config.yaml
n_mels: 64
win_length: 512
task: "enhancement"
eps: 1e-10
warmup_steps: 3600
Rows from block 2 of a small spectrogram enhancement model, named by matrix and row number. Rows with one number belong to one channel. Each number is 500 + 40 x the weight over its row's rms, rounded and kept within 0 to 999. All counts start at 0. Numbers have three digits each.
After each channel's rows are labels from the 100 clips, of 14976, where the channel reaches its highest value: "peak in band" is the frequency band that holds the peak. Only what is clearly more common there than usual is listed. The data: notes from a synthesiser with random patches. In brackets: how many of the 100.
# convs0: first 3x3 conv (model.enc.1.0.convs.0.weight, 192x192x3x3, each kernel summed), inputs 64-127
# convs1: second 3x3 conv (model.enc.1.0.convs.1.weight, 192x192x3x3, transposed, each kernel summed), outputs 64-127

convs0.117:486457467450474491475444503466489476486429549571561506439473519539479533557486427512473515495432546500553594544532450442500478475481478470526443527579521475533480487512513526522472524505484441
convs1.117:522566480480485531530511547561494497507556555469397539551530504517516444454500473485513519457533526486542469522442537545512542441509568520449515440509514552466557514483452492485589467499548505
peak in band: 1000 to 2000 Hz (40)

convs0.175:474467444460557568481417471470515528492456442447513456456470507498465573477472442515449498578458559581451513463475460442514426448501450520429551499469477487434477495503511482516483523549476502
convs1.175:444481518571470463571530500475582488502529522539499594597497526518482486503454478490529566481478518500523527523481540551435487465509597494543486496503460511536508554517463538482489492517544498
peak in band: 1000 to 2000 Hz (53); 500 to 1000 Hz (42)

convs0.7:494498502498406505518415447466515528406491510455533508481463569467538492487451529411398474393468467470509500516485404528479483474481523498505475497493488531496470512531482491503538503441487507
convs1.7:483517474502483473479552508525506492552443497520471482484545530505461469486467447485527533467530495469461465442497592447462493484531508398478459522487492461458568482428542479491431495555521458
peak in band: 0 to 250 Hz (34)

convs0.174:488499419462444553613458465477514546456495479465526500527487506514489494483492528477467520470493407437565508525431471490516506474554496473480516528532501529471482582501513496504523562478525560
convs1.174:522556571532536433361568552509417521479542512530483524504521469463473468481524495478582502590534521505420551484541547447443479511435468450551491457527504472505488453463464492443428419490488444
peak in band: 4000 to 8000 Hz (63)

convs0.19:479518449490538465423505506513499523575456494510492520495517481529521420410513561567553576538527393515443520538463497504470502511481499420453473448451494476473529414466466478539557433510470423
convs1.19:512498517499449540553439420545491504410508480524489507526418519493502494528484476438405486481492518450495499523530354520520479523526449636485479533495500509510449546547530545488432512489464524
peak in band: 250 to 500 Hz (35); 500 to 1000 Hz (35)

convs0.120:510497445526488522490507435501498553432556478425514490497510525482436486438468567468476497454423398494417472541439499560481477499501484529467497466487501476392493467435514489421505453461414489
convs1.120:490465526505507454442510574464591465560434506475515467516527469530466477542537483532543525519534540462499515513518547454458438508462475367470484478474494475577527550455527463543478549489536496
peak in band: 500 to 1000 Hz (44)

convs0.64:522470504460440502568465498439553474512514479547545499527468526477445426503509599465467513487500461487533474539477478603456486490537549448450436465490459487461444519421489513500597509448517506
convs1.64:515488492563518509421501454538509500439495545520492440484471459502554537508510448526471417506526499458474543512522474447553533461482448560503496519579549495447442469528542533508480457495474533
peak in band: 0 to 250 Hz (32)

convs0.58:476519475455559498507426489487518432493474468496526474428445451525524530506495454514428460531452500534574582455447465402516438505473488489460495562549480477521467457533532485512474552508503509
convs1.58:430526476526456468521539502456433515495465491540406539577478596462496510477539492488487485542510458479503437554482522489486463472482465511553532458448545526451505552470496535487458445456470467
peak in band: 1000 to 2000 Hz (47); 500 to 1000 Hz (45)

convs0.147:476557489501521459466537479547526580532496488475543495500509531639528513477463497547507518485497539501503568481493558488509474546454505502529537546591518469480498488533493485574500475532492437
convs1.147:573505515474512478478494513455470478432519429485489507488493541443535495535521534456442483499560422514591473509494483536485499536473491472457536429469442465554538506485511419491541523432515506
peak in band: 4000 to 8000 Hz (67)

convs0.104:528509584521499509541538492486479527494531452470484465529454423502388567525514606498454507503466544487506546600537545463525520467554465498518527541482519500533453496445506514548525500530534537
convs1.104:472499438474460520481521548474390460487475480478394509517530480479489551493535552490485492479557494440489636502412520538536447403472523511466510454575483453468550537490511537417543516506460463
peak in band: 500 to 1000 Hz (56)

convs0.165:499504475514562433439490491462504513600428478526511513519516457571481447478506532610551569533509481538452541518522496513500548499465487477514466514498523450507524445480514495549507446581563385
convs1.165:547525517458398507497463489552457551370538483501498566529482515426486502486478543378385520485496483474528526478497443540468462522485485528502537494493438527538511520511484475452472520389474519
peak in band: 250 to 500 Hz (44)

convs0.43:498467474505576502432494509466531524499417499495451488497505571499458506494485434506497466535517574529460479483510545498485484449425480563451532462477496473454478397497512513520486366544455411
convs1.43:480548486478412473545484515534510550525503530454552528504540471516537516434461519493515530513524589463547581470546489483472457498417510525524497529549482565499532512523486528520510573429463479
peak in band: 250 to 500 Hz (29)

convs0.28:488521567529496415422473457487525514502421492477540500488541609552546488511463538521469517453460468501454514542484479539524554536466531467546484546518548475506485479543503485524538474498489394
convs1.28:519484535429530505484513547491467516496543466441462516482475476465475488498543546465520488469490489522549473507510500524423467498464463460499563444428396486533532531451471461450532519519531461
peak in band: 4000 to 8000 Hz (71)

convs0.98:510488456505390550511481492515521505419494461507450471531463570397489504498487506410444466433470418487450422497371448521527487458541483408462494460422518497507500528512527518411517522436535551
convs1.98:559467490510495442439523510509547564496586499485518496481513524476470466473554455503531541467491519493444563499549532454464487507344498460460474536546554479478499460439475495420444452432459447
peak in band: 0 to 250 Hz (59)

convs0.81:529488577500473499484391450453508511469511493431550518503501574491558456537471546481449544448452480450497496482472371475514488507510521517523502502533491547487492475526522513515538471529428512
convs1.81:462522511440447471495525543524454460506448491443474476456491484512439497431491510465503500456509523492525476457550576480408487492514486408509460527485405486501517485435529470488445510536528468
peak in band: 250 to 500 Hz (28)

convs0.168:528516484479419499514472480468480484457553474458522479464484550481514532494467507442438390410437469499514497452473463499470477513455502426455477509511473466479487521475523485433535508433493508
convs1.168:466506472505521562524548554542570551532489512550611549529484501536524454528483478525472525519550553506551491534479535542518429537587483514476519483495549551487531514584528561544446530506525510
peak in band: 0 to 250 Hz (86)

convs0.83:541501550518526487441548513494486457459532505506490489485511455453499530552510405472510410505472530512458505440546510458479569539477493517623478515426533483568498438487528531505494480472504530
convs1.83:440508507437492494586488449483487460563435494511575449455444471576460521503497525569481492539505456534577524496555494536492460434573477486457455539549507493494463470517497480573521558520516540
peak in band: 250 to 500 Hz (30)

convs0.35:481489440469479582558457483508527588445513490482513504525469525489513489482490525472469515483509398462515469531461476498512502469561490479472531495488488536486480566523502493510532535506507582
convs1.35:536536553517536422380545535494463482467555502521499530500533479463444452498521486483557537598518496509406551486538541463429477506406480452526469461525485448507494438441474513415403412502487441
peak in band: 4000 to 8000 Hz (59)

convs0.86:499491498527592450429490486463522515517373489517456494491505548511485475518482475529506488526523558560431499516549531508484509465413487552469518489473504462480490405531530505536496386560475343
convs1.86:515556472447404468523477504512476594493520532479513541502532487514509522460432506470491530554513569454518563487532472471470427518403499505539521524510475564528514511515474504494488564411456492
peak in band: 250 to 500 Hz (25)

convs0.34:486537509480530484506457465507560523537531468502512486455447446425485534493522593485509505534609505480491527551512544557433513484562518463502492443490458485530467492474497482507574514502425497
convs1.34:530514567506468506514544485509435494458512504467354447528535507450454470541497435484470451491535416384457538539509487499517482502494501548565503477551522475480452559449481438490458465504510501
peak in band: 500 to 1000 Hz (38); 250 to 500 Hz (33)

convs0.76:457487478500599454420467486484519517574458479539503506492516434545451461479490517603541552535513533569400521522576528544494561467481477498507503492460505479530510438470484482550505426614511422
convs1.76:545532487478404501491498503547479596399567520503492543497508533425472513501453512381410544516496476453501543492468465494449461483484507498504517497495463519503511495495509495424436516406484538
peak in band: 250 to 500 Hz (45)

convs0.154:494490526437464487532504459488449453483529498500527474516447443465456477516429494458459516460440479456513523512455496366496479510456470473520451474542474469490479528437514476430516491440500507
convs1.154:508525490502468504504493526527483528517477492502482539495493459563481449442494536506489532507497491500562479502542513584480488502584512540494508491523470521442557448525470554554515489505503515
peak in band: 250 to 500 Hz (37); 500 to 1000 Hz (32)

convs0.85:540498424513489521468519461481513507482547457447522449479492509487468579445448427476468461479382470533476498413445497441479487457468458431451504497517502429473510489418524476415490490466510489
convs1.85:506506550501512525589478481472619519544482502537607548549497488545482503527502519499497531499511531519555488556542459561493481474589539568545518516480492558491561561554516552545493569521569488
peak in band: 1000 to 2000 Hz (72)

convs0.3:520456420481438572520487460522527527429532460493463467527496518445481496472512511446473469469522400466507439502444468513522538454563479466503478492461506497558524539479542520499528549470488592
convs1.3:549517540497540411368533529506552502487561514484507487474532542474464452502518450494546512587516521492423553539542512467465486547374469478545456488517563441489440443467455503430451439443492425
peak in band: 4000 to 8000 Hz (56)

convs0.141:521533468463515580479484478512517547483500470496504455424475448496455545458488430519469491546418532513408495502543480489530491500508421545441556477476480486394466485502518480504453481512391503
convs1.141:473492523583498447485511570432588474502483509489536560571521512524497486561508501480548552474512565488528530533534543508393470485482543434527493527504463482572525569492480522510501498520590471
peak in band: 500 to 1000 Hz (47); 1000 to 2000 Hz (45)

convs0.97:479557546481534470482464540506423477506497496458478483432521497539551533527508431530519430539423552517530569450562499339522502504442470522553495563537486486564508509488490485508474556517503493
convs1.97:496545538482522516546518454519464546445464464584502548563447512409505510525517505446485509498504431515514390519501484505459506553507433537461482395403474520451483589515503540442444430502510512
peak in band: 1000 to 2000 Hz (79)

convs0.54:511515426509489488482527542485530505530470479471511531510581569491513432444521529485542540479496427498478448512443484512527452489531515381400473448480548483429555449460517554465551482441474431
convs1.54:431473503490464533527446400529522544433545467519495452484397488511538509538471476508422504488497514499501470514503412563506488492503459609505485506488478466524401545562468490506452485505485512
peak in band: 250 to 500 Hz (32); 500 to 1000 Hz (31)

convs0.14:437509494459454503516504463476529494487565529510598452511500544478475501468398482459447522451427430483499491464417459470494489505496513436480449490534492435465488505454490475434507471466481495
convs1.14:584525533541480511491473513498575547539445455520539494498462483533519503478576552569479514529514530477545483509535516543527495504578540525500519507520511557512574517523563567536512550490521512
peak in band: 4000 to 8000 Hz (100)

convs0.152:517499518474440529539543503500532521422513491536492507514455547491505461501520441451481430482514415443557501450463533476399573522554533432432464467534474481479493543530536494488482532454486486
convs1.152:476480468552546477449413417465495475508487443427485437444510527525492491549471500518452457478534524544441508508533409544525487480491471530523495525498482468516435429510441470521528456503540487
peak in band: 0 to 250 Hz (42); 500 to 1000 Hz (33)

convs0.158:484423438470508507521467444533488574489501561494498478470478450501419525458474477501495552506493475509508550468409520451480450388521497494525486495539526489509467517480509509474491504483491532
convs1.158:478449504494486481469530517500399536519548458447386562533563482566540481444517540529533531522514458429572511555522488556539487538528547517495495474413551529445572470537459497522557473501501483
peak in band: 0 to 250 Hz (50)

convs0.135:490518510499449525512435446523546568400523498479530509478419589453542518505461561452424510450522444494443443519448435537474468473512517534492537462438448569503467520544506491505530473487471544
convs1.135:514514479481434468472543538509529443534471487466489495489557480517435458453466444456529517458524503480473477451544586470439486494472473399487453530478478458504561463413569520456399481544513439
peak in band: 250 to 500 Hz (30)